python train.py --train_examples=203450 --norm="layernorm" --head_dim=16 --batch_size=64 --adamw_weight_decay_other_params=0.01
Rows from block 5 of a small autoregressive pixel model, named by matrix and row number. Rows with one number belong to one neuron. Each number is 50 + 12 x the weight over its row's rms, rounded and kept within 0 to 99. All counts start at 0.
After each neuron's rows are labels from the 100 images, of 14976, where the neuron reaches its highest value: "responds to" is what is common among them. Only what is clearly more common there than usual is listed. The data: abstract colour fields from 500 small random pattern networks. In brackets: how many of the 100, against the usual share in percent.
# fc1: MLP up (model.blocks.5.mlp.fc1.weight, 1024x256), inputs 0-255
# fc2: MLP down (model.blocks.5.mlp.fc2.weight, 256x1024, transposed), outputs 0-255

fc1.344:62 50 53 46 38 55 55 39 47 38 44 48 56 59 58 40 48 32 55 61 63 53 49 76 38 59 51 38 53 39 59 56 38 52 63 43 67 64 65 53 48 63 74 31 48 53 60 44 47 45 41 47 35 53 41 81 54 48 35 51 56 57 28 41 81 35 40 45 70 38 53 51 42 32 62 51 36 27 54 35 51 33 25 37 43 42 63 55 68 37 44 57 27 46 63 75 66 59 66 47 55 60 70 51 48 43 41 46 64 52 30 54 57 48 55 35 46 55 50 59 49 59 65 44 33 57 42 41 36 55 69 51 33 55 31 54 49 49 58 60 36 30 54 44 50 44 51 64 62 63 65 60 55 55 55 37 39 65 35 43 51 45 82 40 51 58 18 63 56 50 51 79 38 63 70 57 50 36 37 13 38 76 44 53 45 35 64 43 49 39 41 42 44 49 42 64 40 60 56 48 53 56 46 48 49 52 38 35 81 60 38 53 45 49 66 81 65 57 60 67 54 47 40 44 35 36 39 59 53 58 51 49 61 39 67 55 41 43 59 66 56 40 35 61 64 40 61 54 55 32 29 56 52 33 50 40
fc2.344:49 34 58 55 19 51 50 49 55 30 44 52 41 33 52 46 48 26 36 52 41 50 53 22 51 71 59 58 52 57 59 40 57 32 43 50 57 35 45 52 40 61 70 60 39 50 38 55 49 61 49 49 60 44 56 42 53 47 36 52 56 42 64 59 64 37 53 61 37 21 58 55 51 61 44 41 65 64 29 42 44 50 42 76 47 58 48 66 43 29 62 60 55 51 38 43 57 45 51 56 53 26 42 69 43 21 52 50 42 62 44 41 59 48 59 45 56 66 49 58 80 46 16 43 53 50 57 64 52 28 36 61 28 70 62 44 72 35 41 49 39 54 40 67 48 59 72 53 17 41 52 54 66 77 58 49 59 70 55 50 57 65 42 49 28 78 57 50 40 54 45 37 56 28 34 41 49 70 44 35 52 22 70 53 38 56 36 62 55 65 61 43 54 53 38 46 43 53 58 54 58 58 52 67 58 50 50 71 61 33 67 42 69 30 46 60 50 31 46 38 59 61 61 42 45 56 55 29 58 43 50 55 38 64 37 53 70 65 38 45 38 58 47 61 44 61 34 60 55 41 58 31 58 38 44 52
responds to: mostly green (41 vs 13)

fc1.655:18 25 34 53 54 47 59 26 72 63 45 79 35 75 53 63 67 57 50 45 75 58 56 18 53 49 56 72 40 62 62 48 61 45 53 70 60 59 50 51 70 37 34 59 46 64 44 45 37 46 56 45 45 52 62 51 48 69 57 42 37 70 34 55 40 33 39 68 51 40 62 28 61 46 69 44 62 48 72 63 36 64 27 56 35 53 56 47 43 48 50 39 50 43 63 60 53 40 44 61 52 42 31 34 55 42 50 37 36 21 57 55 34 42 71 48 41 54 54 61 32 48 32 52 64 44 77 75 49 35 42 57 44 62 52 45 53 54 43 39 50 34 49 61 48 64 37 45 56 48 61 57 48 35 51 44 64 30 59 55 60 41 52 47 56 69 57 50 53 47 55 37 45 50 57 41 48 51 47 33 26 45 66 38 59 56 62 56 73 38 69 41 53 60 53 39 52 61 38 57 38 63 44 46 55 53 54 51 51 69 58 57 39 52 62 55 62 43 17 33 55 30 13 43 63 68 60 35 47 41 54 40 46 52 50 54 48 55 46 42 33 54 46 66 69 56 52 58 71 49 45 69 44 41 49 58
fc2.655:36 58 64 44 37 54 39 44 50 51 72 43 46 50 68 43 64 38 58 38 72 49 64 52 26 61 17 51 49 62 44 51 53 28 60 57 73 26 59 49 57 72 53 37 41 57 42 58 56 57 46 38 32 51 45 60 43 40 51 68 46 46 53 42 68 59 50 55 54 43 51 50 35 43 36 68 53 61 46 54 40 37 53 51 37 51 49 55 61 37 51 60 37 29 51 23 31 53 62 52 42 30 39 83 31 33 52 50 49 52 48 58 65 67 56 60 54 72 59 64 61 39 56 64 51 47 57 45 64 57 37 42 43 45 42 40 67 51 51 29 38 55 52 53 44 53 49 52 65 73 54 43 43 39 21 56 64 49 49 69 59 57 71 58 33 26 45 47 57 43 40 54 53 39 50 59 50 62 76 77 57 64 60 65 60 64 58 45 36 41 62 69 54 54 70 35 54 66 54 56 50 59 61 54 50 37 35 49 48 35 39 44 55 89 49 35 55 61 38 55 16 37 61 50 40 69 53 67 39 48 32 42 49 51 22 30 62 55 53 39 36 39 48 36 54 42 34 62 45 35 45 45 60 59 45 53
responds to: dark (39 vs 7.3)

fc1.402:36 60 38 62 48 35 41 52 53 58 47 54 48 55 57 60 52 40 27 38 46 52 31 34 62 45 45 33 47 53 40 41 87 61 42 39 31 61 43 29 47 62 40 49 45 34 45 36 31 56 48 52 78 53 58 57 29 54 50 43 54 35 64 62 70 37 71 62 34 55 56 38 55 47 48 53 65 47 59 70 63 46 48 31 50 38 34 45 61 50 52 63 52 84 74 48 57 48 36 40 40 71 58 49 54 64 48 32 69 64 50 49 45 35 48 75 48 37 55 66 63 46 46 37 24 47 37 39 49 31 45 53 36 50 63 46 45 55 50 44 60 22 61 31 55 52 30 43 37 55 43 48 64 46 52 40 30 48 63 82 68 34 49 69 27 58 37 57 38 56 43 78 35 76 62 56 47 48 32 54 43 63 63 67 51 64 63 57 63 44 73 46 46 57 62 58 57 54 39 43 45 42 49 53 39 61 54 59 50 38 35 61 46 61 47 38 49 46 39 31 43 43 67 34 68 34 45 73 65 38 42 50 65 51 48 54 58 42 42 40 46 54 52 66 29 37 36 61 43 58 51 40 50 38 36 65
fc2.402:57 60 63 71 34 49 36 65 39 52 46 53 56 34 54 45 62 61 76 61 60 37 55 60 49 50 84 60 61 43 35 49 41 42 50 47 44 56 70 43 55 36 39 48 38 43 47 43 77 57 35 62 36 41 66 54 71 31 53 47 05 51 53 40 52 30 40 45 54 50 38 43 65 39 65 40 38 80 49 61 54 69 48 53 50 39 63 57 59 64 75 44 48 18 37 56 52 56 45 38 67 56 51 58 52 39 44 56 36 45 54 57 43 55 47 49 54 36 49 43 52 45 57 74 71 36 50 34 59 62 52 50 75 48 63 55 52 37 66 67 46 40 43 43 58 52 20 45 69 57 60 43 40 50 60 35 65 53 36 33 40 61 48 44 51 36 68 36 47 50 38 47 30 43 53 44 43 77 49 76 40 54 59 38 48 53 43 11 48 77 40 57 47 58 46 68 43 48 61 52 50 49 33 27 58 61 49 52 35 61 31 63 54 35 63 42 40 45 53 59 52 44 44 66 37 46 45 51 27 34 45 43 45 48 54 44 53 53 52 45 55 42 41 68 53 67 57 52 33 76 41 60 44 45 57 59
responds to: fine detail (56 vs 15.8)

fc1.739:28 49 51 37 56 42 46 57 46 61 67 52 66 47 47 41 66 51 59 51 50 44 56 47 42 45 34 55 53 49 56 30 67 70 45 47 66 72 40 52 61 64 54 36 53 50 49 52 52 47 57 54 38 43 21 46 39 31 48 59 57 65 71 44 66 31 49 57 55 58 48 38 42 68 61 36 50 52 62 65 61 56 54 39 36 40 72 49 43 60 65 53 68 51 47 45 64 53 71 34 29 26 43 44 40 43 56 47 27 56 42 45 48 58 45 48 31 64 56 40 62 58 61 54 38 66 59 74 55 35 36 49 44 47 30 77 50 49 49 75 66 32 24 42 54 50 42 60 36 52 50 38 54 64 67 65 51 53 33 57 42 35 45 47 37 78 33 65 43 57 46 47 38 44 49 31 56 57 45 70 42 31 58 59 44 54 24 63 50 43 37 74 63 34 36 59 49 30 31 47 51 60 55 53 38 49 49 38 41 48 42 75 41 54 12 52 60 44 49 68 66 53 66 34 34 46 58 38 77 43 69 43 67 40 27 47 47 60 47 48 44 63 65 56 34 68 68 53 48 48 42 60 65 36 39 56
fc2.739:51 45 45 61 18 40 62 46 55 24 55 65 45 57 42 52 39 38 42 55 71 39 38 42 41 45 71 69 35 43 54 69 49 41 59 33 32 50 62 46 37 23 66 56 24 60 51 34 57 36 56 41 61 58 58 59 46 66 46 50 64 31 41 45 38 64 40 61 42 56 39 55 47 53 54 59 48 36 40 51 69 46 55 44 66 51 44 48 42 56 46 62 47 47 52 46 38 55 45 44 75 44 61 49 62 49 54 41 53 41 56 54 45 30 85 49 79 41 48 77 49 21 57 62 53 33 43 45 32 42 66 42 55 41 56 36 47 57 61 40 51 45 44 57 50 68 53 43 35 60 62 47 49 30 59 50 44 60 54 43 45 65 48 57 59 45 76 44 44 44 52 58 62 62 20 49 33 46 52 52 59 45 52 25 60 52 68 31 55 39 62 17 46 63 62 55 29 88 58 51 33 48 68 60 26 41 48 60 64 47 56 42 62 69 57 58 46 66 65 55 42 54 56 34 76 60 80 52 35 54 36 47 63 51 60 50 47 70 50 35 49 52 32 33 57 42 38 52 46 58 51 49 54 57 41 37
responds to: mostly green (34 vs 13); smooth (27 vs 10.6)

fc1.163:59 48 67 73 47 48 44 58 70 56 45 56 41 54 46 40 58 48 54 59 46 58 55 54 31 53 43 47 19 56 59 40 44 74 58 68 32 45 63 70 57 31 70 52 58 64 62 65 55 43 61 59 41 47 29 51 46 64 31 79 42 60 47 46 62 61 58 59 82 50 39 75 59 43 52 57 42 36 47 71 55 63 18 41 61 51 49 54 74 63 34 59 50 44 50 40 56 45 49 50 46 63 24 52 40 52 49 65 58 48 55 43 49 62 49 64 36 34 56 40 53 40 45 39 40 42 65 78 56 48 46 43 54 49 16 57 52 71 36 55 48 50 53 65 47 58 53 50 46 71 61 19 27 49 54 35 32 47 40 64 41 49 38 62 51 39 34 52 21 52 41 46 56 69 45 38 34 39 43 66 36 40 48 33 52 44 46 42 36 49 42 40 35 68 20 32 56 59 51 49 51 47 53 36 36 56 29 62 41 63 55 64 41 70 44 49 46 63 56 69 60 54 53 38 61 48 56 41 37 42 42 51 44 57 54 47 41 44 69 70 60 53 37 57 55 50 68 32 53 60 44 25 66 35 41 54
fc2.163:49 66 53 34 47 53 81 50 37 55 59 56 48 65 59 42 29 53 48 58 45 48 45 64 37 58 59 59 59 65 45 59 55 36 45 41 62 54 66 49 68 63 21 53 68 48 35 28 54 57 37 45 57 42 76 49 50 46 50 40 48 37 34 38 48 65 41 42 37 41 57 43 42 36 56 52 51 64 40 40 45 47 51 42 64 50 62 74 41 59 47 41 46 55 44 49 42 60 46 61 40 54 53 50 34 35 69 23 50 43 54 60 66 50 52 44 63 34 58 57 36 44 57 59 64 47 29 55 59 46 59 58 52 32 78 57 43 55 46 58 46 53 52 32 47 52 57 44 50 58 77 80 57 55 63 63 51 51 57 40 42 53 60 39 36 47 70 48 71 29 52 63 60 32 37 25 55 32 66 63 43 61 73 35 53 42 29 64 37 48 33 40 43 27 72 58 56 57 43 56 49 43 49 52 69 34 57 62 37 48 62 38 30 67 53 37 32 40 44 63 53 37 44 52 57 72 47 48 54 34 45 41 58 64 31 44 60 41 47 12 25 47 62 44 63 59 64 54 58 65 30 61 52 52 70 19
responds to: mostly green (32 vs 13)

fc1.694:33 42 42 60 69 39 51 53 52 58 57 57 52 48 33 56 60 52 37 69 66 61 58 50 46 56 37 48 51 47 38 33 58 41 32 67 59 56 44 38 47 39 51 39 52 53 51 61 47 55 58 27 67 48 41 64 52 31 20 44 40 45 55 61 34 49 42 79 50 39 41 32 71 43 49 41 41 31 68 50 42 18 56 43 46 50 70 64 37 80 77 75 43 78 54 43 41 41 54 39 62 32 65 64 70 55 50 40 37 75 45 51 64 53 51 62 56 39 49 60 61 32 61 38 46 66 51 34 42 47 42 51 49 67 65 57 54 54 65 44 46 49 47 51 49 39 59 40 42 36 32 55 30 53 37 59 36 69 42 78 67 59 42 43 72 46 51 56 15 33 46 41 46 55 49 40 49 75 53 44 49 33 56 41 50 51 58 38 51 34 56 50 63 58 43 51 49 47 55 56 43 47 53 52 73 58 52 55 46 53 45 46 36 56 39 49 67 57 39 31 33 68 44 32 47 53 48 66 53 55 59 53 49 55 57 72 29 44 75 45 69 35 40 59 57 19 43 27 52 33 38 64 40 53 62 44
fc2.694:48 42 42 35 33 46 50 56 40 51 48 42 28 44 55 59 41 57 71 37 57 38 44 37 43 38 46 58 58 48 61 35 38 60 57 40 50 57 36 47 75 40 67 43 70 48 79 47 55 40 50 41 47 61 47 46 63 55 40 67 54 38 32 42 46 50 46 40 51 62 54 48 28 54 52 52 46 53 34 50 55 49 40 41 44 44 49 64 59 45 38 28 55 33 47 35 47 59 55 61 62 34 21 36 35 67 44 27 39 59 62 56 71 56 61 33 49 52 66 51 41 86 45 63 45 36 44 59 73 54 51 40 58 49 63 43 23 73 34 69 47 56 49 78 55 38 37 46 69 70 55 33 45 37 66 44 54 31 81 26 35 53 58 69 37 79 42 36 80 61 62 64 42 42 37 65 54 40 48 73 31 33 33 46 56 62 52 42 63 49 50 49 58 57 55 54 48 56 41 29 52 61 61 48 62 58 53 47 63 63 53 59 60 39 43 54 37 33 62 43 54 40 57 52 41 48 46 46 45 66 61 48 79 49 62 43 58 37 42 45 42 67 49 69 68 65 57 49 57 38 54 37 39 37 49 44
responds to: mostly green (34 vs 13)

fc1.46:64 69 57 43 59 46 51 52 44 52 46 53 62 38 68 62 46 58 42 35 45 45 57 33 63 80 35 38 42 44 66 48 69 57 57 22 61 55 60 67 35 29 61 48 53 54 47 37 44 33 73 54 70 48 51 55 56 28 44 63 58 62 46 57 56 51 82 41 30 51 64 44 36 54 42 50 31 61 51 63 46 43 33 47 41 67 32 41 44 55 49 60 46 71 52 46 45 35 56 45 53 78 49 44 43 39 52 33 56 53 45 30 62 51 52 60 59 35 29 49 35 53 59 60 52 46 50 56 29 56 61 53 48 50 65 49 59 52 58 40 60 37 52 33 41 62 55 65 58 50 58 40 53 38 41 70 41 36 59 48 56 46 56 41 35 63 51 64 46 41 60 44 33 53 20 74 38 61 58 67 43 46 26 43 48 69 51 68 51 12 45 66 26 43 35 68 34 41 33 53 62 34 23 37 62 39 46 57 51 49 42 52 45 64 71 69 35 54 35 59 41 44 46 39 57 44 47 65 63 67 34 28 39 62 67 53 48 35 74 63 40 45 60 36 45 43 51 57 49 32 68 49 58 44 43 55
fc2.46:49 38 47 49 38 59 45 51 57 70 54 56 61 44 40 47 45 48 56 53 49 55 53 58 50 28 58 66 73 62 50 45 58 44 36 31 41 26 44 47 61 68 37 56 49 35 59 44 70 53 46 29 48 52 63 36 67 44 36 43 64 49 61 50 58 47 58 51 69 49 30 52 55 54 31 44 88 24 72 49 53 52 65 71 47 48 69 36 32 43 41 50 56 44 30 40 61 29 47 61 73 18 53 65 73 77 48 48 56 55 45 51 68 51 45 37 60 45 36 49 65 45 50 49 52 52 56 25 57 59 42 59 53 51 47 47 51 50 55 55 35 58 41 50 46 44 57 26 39 57 58 46 43 50 33 34 47 62 36 44 43 41 42 67 48 58 56 47 39 48 49 65 45 25 71 75 53 66 44 31 30 46 66 71 58 49 32 58 59 56 40 45 45 64 69 45 31 46 54 48 43 40 37 64 55 63 38 56 80 57 48 39 52 43 68 23 46 35 50 57 45 71 55 51 45 37 33 53 64 44 54 34 39 48 35 27 49 37 43 29 65 53 45 35 53 65 45 60 58 74 35 59 73 57 44 61
responds to: dark (37 vs 7.3)

fc1.637:28 28 44 61 71 34 48 46 64 42 48 72 44 73 62 36 29 55 59 44 29 51 47 61 58 56 44 69 48 30 72 39 45 50 57 31 55 52 53 63 75 60 58 36 59 49 60 54 61 74 52 26 39 55 61 47 64 40 50 43 44 73 47 45 56 41 50 56 48 50 66 55 61 58 58 50 64 34 57 60 63 41 52 46 67 46 44 21 49 38 42 50 55 32 52 36 59 58 47 49 56 28 55 44 63 52 43 51 38 36 53 60 40 62 40 45 66 57 45 38 57 38 51 56 48 46 60 24 46 57 45 55 63 63 60 49 75 53 57 55 27 68 35 72 36 60 66 42 67 47 44 50 19 42 39 38 42 58 28 41 51 41 47 36 54 66 32 55 61 46 23 40 60 36 54 40 61 52 64 34 51 35 72 43 41 68 37 68 36 48 69 40 60 31 36 61 41 49 77 48 50 27 54 53 46 27 59 56 41 71 36 46 40 49 39 38 52 52 79 50 52 35 54 42 50 48 46 45 51 64 51 54 57 46 43 46 55 50 38 40 35 70 42 57 82 61 63 47 53 47 36 45 50 26 39 45
fc2.637:53 60 50 48 50 46 67 64 36 45 37 38 58 64 38 69 68 45 50 46 59 44 41 30 60 71 50 31 56 65 32 72 42 26 40 54 47 42 63 61 62 55 44 37 55 47 38 63 81 45 40 49 60 52 43 60 79 48 65 33 51 45 50 47 44 32 46 65 47 52 51 46 66 48 45 49 37 41 61 46 46 55 38 77 44 41 50 35 61 73 58 55 63 54 37 38 43 57 32 57 46 51 44 70 34 64 34 39 49 63 59 71 52 40 40 53 50 73 52 49 38 56 49 45 79 58 52 44 35 29 38 67 58 60 41 45 48 64 60 27 59 53 53 50 77 45 49 49 24 62 46 58 68 41 45 59 38 37 47 71 43 82 58 70 43 62 56 42 67 36 49 41 39 56 47 29 53 81 49 43 54 48 42 49 58 64 42 28 51 48 60 46 59 61 42 60 60 65 36 57 42 53 37 33 34 54 43 64 51 74 40 35 42 31 49 44 49 46 48 53 30 56 57 46 39 40 21 31 40 27 44 67 59 42 63 56 77 53 55 48 44 32 43 29 58 48 37 44 39 64 48 46 58 54 52 37
responds to: dark (46 vs 7.3)

fc1.436:42 54 50 67 56 35 47 47 57 49 61 58 33 39 64 39 40 45 70 30 48 57 54 58 77 31 58 46 48 70 42 53 49 46 45 37 46 40 65 32 49 61 44 23 26 50 46 85 74 64 29 55 60 62 56 48 33 63 58 36 59 56 45 54 63 55 44 49 37 43 64 48 43 45 52 28 58 46 36 62 41 62 53 41 44 49 41 47 61 52 34 57 33 58 37 56 45 52 40 49 65 52 63 47 64 30 73 33 40 51 60 44 31 60 39 41 43 64 46 50 50 54 32 46 56 27 49 53 41 42 59 60 38 62 35 33 44 41 32 49 47 59 45 56 50 37 42 42 63 61 46 51 65 35 76 37 29 57 53 58 56 39 60 62 48 49 44 92 33 54 66 71 45 75 65 41 59 53 47 59 56 46 38 19 40 64 44 39 60 51 66 38 10 69 48 52 69 48 43 73 37 66 57 38 28 46 54 61 65 65 45 50 36 44 47 52 59 44 65 45 46 39 47 60 54 56 58 35 68 44 64 46 42 61 43 52 44 49 42 55 46 48 66 65 59 43 60 46 31 56 70 56 66 52 40 61
fc2.436:35 44 35 41 53 57 41 41 63 48 38 39 26 54 61 49 57 78 32 66 53 47 41 44 57 64 64 46 49 29 69 52 54 55 28 51 40 51 59 50 64 61 53 59 49 59 63 58 58 39 50 46 42 65 47 43 56 48 47 50 41 63 40 47 49 42 68 41 53 53 30 45 61 44 78 55 53 62 73 46 70 59 42 50 36 71 45 46 51 55 67 55 86 30 51 57 39 42 45 57 50 55 41 52 53 45 39 32 64 53 47 33 48 51 61 68 45 51 66 66 63 52 63 55 37 72 35 52 59 39 41 28 55 42 79 55 31 66 56 63 48 44 35 58 29 59 62 44 48 45 68 52 39 53 52 50 40 40 59 34 41 70 45 42 38 59 44 10 55 59 42 42 44 46 41 62 46 57 45 42 53 56 54 67 50 25 56 53 51 43 31 48 49 36 36 67 42 66 68 27 53 53 35 64 46 38 57 49 54 52 55 49 50 70 34 37 54 55 43 43 41 63 65 59 57 70 32 64 24 19 71 57 34 55 68 31 49 43 60 38 36 56 40 62 33 68 37 64 60 57 42 33 39 52 74 35
responds to: dark (41 vs 7.3); smooth (36 vs 10.6)

fc1.10:58 56 60 48 36 65 44 40 37 69 64 53 24 41 60 59 33 63 68 45 49 55 50 50 58 66 58 48 46 64 53 57 48 46 32 49 47 57 65 36 35 56 58 42 66 51 53 57 59 42 43 18 49 44 47 73 64 60 63 31 35 68 46 30 34 43 71 63 44 58 63 34 53 47 45 55 73 51 35 55 69 49 35 56 63 24 42 49 53 53 67 54 47 51 31 58 44 58 50 51 32 51 52 45 66 59 47 50 59 60 57 51 46 24 50 59 51 56 46 40 45 64 67 44 53 59 54 48 73 78 42 34 26 72 30 50 73 40 44 73 67 62 40 31 58 45 47 44 75 23 46 36 46 32 36 68 51 52 54 32 43 43 60 35 37 53 47 74 30 58 69 56 31 41 70 45 43 61 46 38 37 46 36 44 46 43 63 45 53 55 50 49 47 66 58 47 46 60 53 27 41 66 54 29 55 52 55 40 35 40 59 66 48 21 36 53 40 48 53 41 49 71 50 43 64 39 57 36 41 53 53 58 46 70 42 57 63 62 66 46 28 40 58 66 44 44 57 34 46 22 51 54 46 44 39 39
fc2.10:41 44 45 58 51 51 57 57 68 63 43 50 47 51 70 43 55 35 40 68 25 60 33 72 45 53 61 48 33 55 57 24 37 41 51 51 43 30 54 35 43 45 63 47 54 23 39 59 39 48 43 47 38 48 60 32 42 67 39 69 66 79 51 67 69 50 54 45 41 34 47 48 40 71 44 66 47 56 67 58 26 57 52 64 78 60 71 30 28 45 29 59 50 56 44 69 58 49 45 58 46 58 42 45 51 49 10 54 35 59 40 44 43 57 52 57 57 63 41 50 55 46 31 59 47 35 39 75 58 47 52 53 59 54 50 30 51 71 65 21 44 48 57 45 43 49 47 54 35 45 76 44 59 67 51 45 54 36 19 57 36 57 57 82 42 49 54 54 48 52 60 34 69 68 67 46 49 30 68 40 60 43 53 43 48 38 56 54 37 51 57 43 55 24 55 52 38 38 54 55 58 40 40 59 47 57 31 50 56 37 42 41 61 67 59 39 58 79 32 52 54 60 72 65 44 48 41 43 35 64 50 45 44 56 42 45 53 61 57 63 52 53 45 48 40 44 48 68 35 57 55 47 49 24 60 59
responds to: mostly green (43 vs 13); smooth (30 vs 10.6)

fc1.703:44 33 54 59 51 65 42 54 69 56 55 68 52 31 43 43 54 47 43 43 39 47 50 51 62 58 39 52 62 41 46 45 60 56 69 39 41 51 34 57 38 45 53 39 33 58 58 43 58 62 54 62 59 53 38 56 43 42 40 43 55 61 49 45 30 57 58 50 48 43 33 54 43 70 58 42 44 18 52 44 35 51 21 49 36 46 45 47 69 52 52 46 62 59 49 60 51 48 57 47 55 59 30 45 22 72 67 49 40 63 32 56 42 41 66 55 58 57 49 27 47 43 43 42 65 43 44 60 46 37 50 21 63 69 55 48 45 80 60 51 45 43 61 47 45 53 62 63 63 42 59 46 32 61 27 42 44 53 46 52 49 38 64 46 46 58 39 77 64 33 43 64 51 44 53 64 52 58 71 58 61 64 64 68 72 66 30 45 38 45 43 55 63 51 44 62 61 55 31 48 50 75 46 53 53 47 40 73 51 23 50 66 57 61 53 37 41 40 68 50 62 55 55 72 55 50 49 30 62 58 39 46 74 28 61 40 35 10 53 60 52 65 66 40 29 33 30 42 52 75 38 44 25 33 67 48
fc2.703:68 61 42 43 58 46 58 47 49 57 51 55 69 60 40 41 63 64 45 45 43 37 54 50 47 55 50 45 47 42 69 56 60 41 23 46 58 58 58 49 44 64 41 54 43 46 85 39 37 53 34 36 52 53 36 47 58 41 39 29 49 28 40 49 76 67 57 60 53 50 60 66 44 44 65 69 46 65 56 41 59 61 64 58 68 81 52 43 65 22 49 64 51 36 72 52 46 79 50 43 32 50 55 25 68 46 22 53 65 33 53 49 47 50 39 27 43 46 62 57 45 44 46 47 65 50 47 85 49 54 51 40 46 32 34 34 57 39 50 43 48 52 59 32 65 52 52 78 65 65 55 50 63 51 57 26 50 55 60 51 36 56 37 65 55 29 60 44 59 68 69 40 44 61 56 43 49 34 46 62 45 46 41 59 43 29 59 30 35 78 54 43 51 27 64 30 47 73 57 52 51 41 52 32 36 48 47 42 60 53 46 55 45 23 57 41 47 54 58 66 45 41 35 37 61 44 46 55 29 62 41 48 37 71 41 43 53 63 27 63 65 43 57 58 53 61 50 49 64 49 65 37 56 52 52 64
responds to: dark (25 vs 7.3)

fc1.410:66 55 33 46 55 45 34 47 52 43 46 76 57 12 43 62 50 33 47 50 56 76 60 43 39 40 46 56 38 53 45 45 72 60 35 31 43 47 38 54 53 45 42 69 51 43 48 65 52 49 60 52 65 48 65 63 42 54 21 33 33 47 31 42 38 49 45 44 42 45 57 50 55 45 19 57 74 43 30 59 47 51 79 71 71 42 49 58 46 48 52 45 67 64 61 51 40 72 67 40 45 58 68 38 47 46 48 50 58 48 67 65 63 63 50 44 35 53 65 67 44 46 54 50 56 49 48 46 51 47 57 36 59 62 42 48 67 59 23 23 32 37 50 41 47 37 54 74 42 62 50 46 43 43 26 50 66 54 64 67 34 75 60 62 42 31 41 55 53 61 49 59 68 37 40 58 48 71 46 33 46 38 45 50 56 47 65 38 45 63 63 43 28 58 40 43 61 56 54 51 42 60 41 41 88 35 53 65 44 86 58 64 36 61 38 45 50 62 53 45 65 61 34 64 44 62 34 51 40 51 41 35 54 54 56 59 47 38 33 33 43 52 49 54 36 54 65 40 60 53 44 61 45 40 38 45
fc2.410:46 46 62 56 59 38 53 52 47 51 44 51 57 50 46 55 66 64 52 57 54 23 72 62 50 68 68 37 71 64 49 48 44 47 34 73 67 59 73 57 30 59 53 58 55 48 29 71 40 54 38 40 25 51 42 48 47 45 66 46 46 33 69 53 35 33 52 58 50 70 44 43 29 47 57 52 28 46 56 34 39 63 30 46 32 39 63 61 44 50 33 46 41 32 48 19 50 41 63 45 44 51 39 55 62 50 45 62 61 66 53 51 51 52 44 49 58 34 48 49 44 58 31 43 56 60 67 46 23 49 50 42 46 41 55 71 42 64 70 49 60 39 30 30 46 49 49 39 44 32 57 40 33 39 56 64 44 52 62 46 61 41 53 38 57 57 60 51 47 64 52 39 32 49 39 24 40 45 59 59 49 55 41 55 40 58 48 58 90 39 35 60 71 53 31 61 47 40 64 60 60 48 50 52 30 63 57 60 30 38 45 56 41 31 59 51 59 59 57 53 21 49 48 39 41 83 57 41 67 44 49 77 68 52 56 68 32 63 58 56 55 53 66 50 60 39 41 82 46 54 42 28 44 56 45 37
responds to: dark (35 vs 7.3)

fc1.293:68 36 46 53 50 54 57 67 51 69 50 31 60 49 59 64 56 64 60 69 57 54 44 56 59 55 49 56 41 40 43 72 66 61 60 59 46 56 58 50 56 49 52 40 34 49 50 67 46 40 47 77 64 49 51 65 53 44 54 30 37 64 50 63 47 52 62 50 33 27 52 43 62 50 76 40 61 61 63 42 53 62 35 45 41 44 47 52 50 42 35 56 42 30 38 67 63 47 40 45 31 56 22 49 60 54 69 39 52 44 52 42 68 51 42 26 44 37 32 75 50 53 67 64 55 49 89 75 43 38 43 30 46 59 27 53 30 31 46 51 35 70 40 38 50 44 69 43 56 66 58 43 54 33 54 40 41 75 42 46 49 58 54 50 45 56 36 46 13 46 55 59 50 66 58 54 39 55 54 53 58 62 50 29 45 55 58 43 44 45 45 47 49 57 56 49 44 58 44 27 43 41 50 43 59 39 55 80 28 26 46 43 74 50 64 43 53 41 60 48 40 51 59 64 55 33 93 56 61 43 40 46 56 58 48 40 41 72 45 53 37 52 28 53 62 53 34 50 44 36 52 56 46 36 62 73
fc2.293:33 48 43 29 50 48 51 45 36 61 51 55 57 42 47 61 53 44 40 31 49 56 61 30 50 51 43 63 60 54 25 57 46 50 44 53 73 38 51 47 56 45 50 52 51 49 26 48 70 67 59 39 72 60 44 51 55 69 25 53 51 42 29 36 30 53 67 43 65 50 54 53 43 29 45 69 52 55 68 55 47 49 58 47 34 65 48 38 64 46 35 31 41 32 39 73 50 35 60 68 28 61 48 39 46 46 63 43 37 59 49 64 40 51 55 49 56 34 58 60 58 42 49 39 49 26 34 18 67 35 74 46 64 49 75 41 64 49 81 55 56 55 42 69 48 67 27 62 56 56 41 50 68 35 55 67 52 54 20 65 41 42 37 55 54 70 66 64 50 51 30 63 50 34 70 37 33 46 51 43 33 49 42 79 68 72 50 54 30 57 49 47 37 53 57 62 67 56 35 68 71 61 59 54 47 55 36 38 60 45 62 57 41 51 56 48 33 73 69 40 52 58 45 40 37 51 42 43 34 52 48 45 54 43 60 31 47 56 52 38 65 33 62 46 53 37 55 58 52 39 44 50 46 35 49 43
responds to: mostly green (39 vs 13)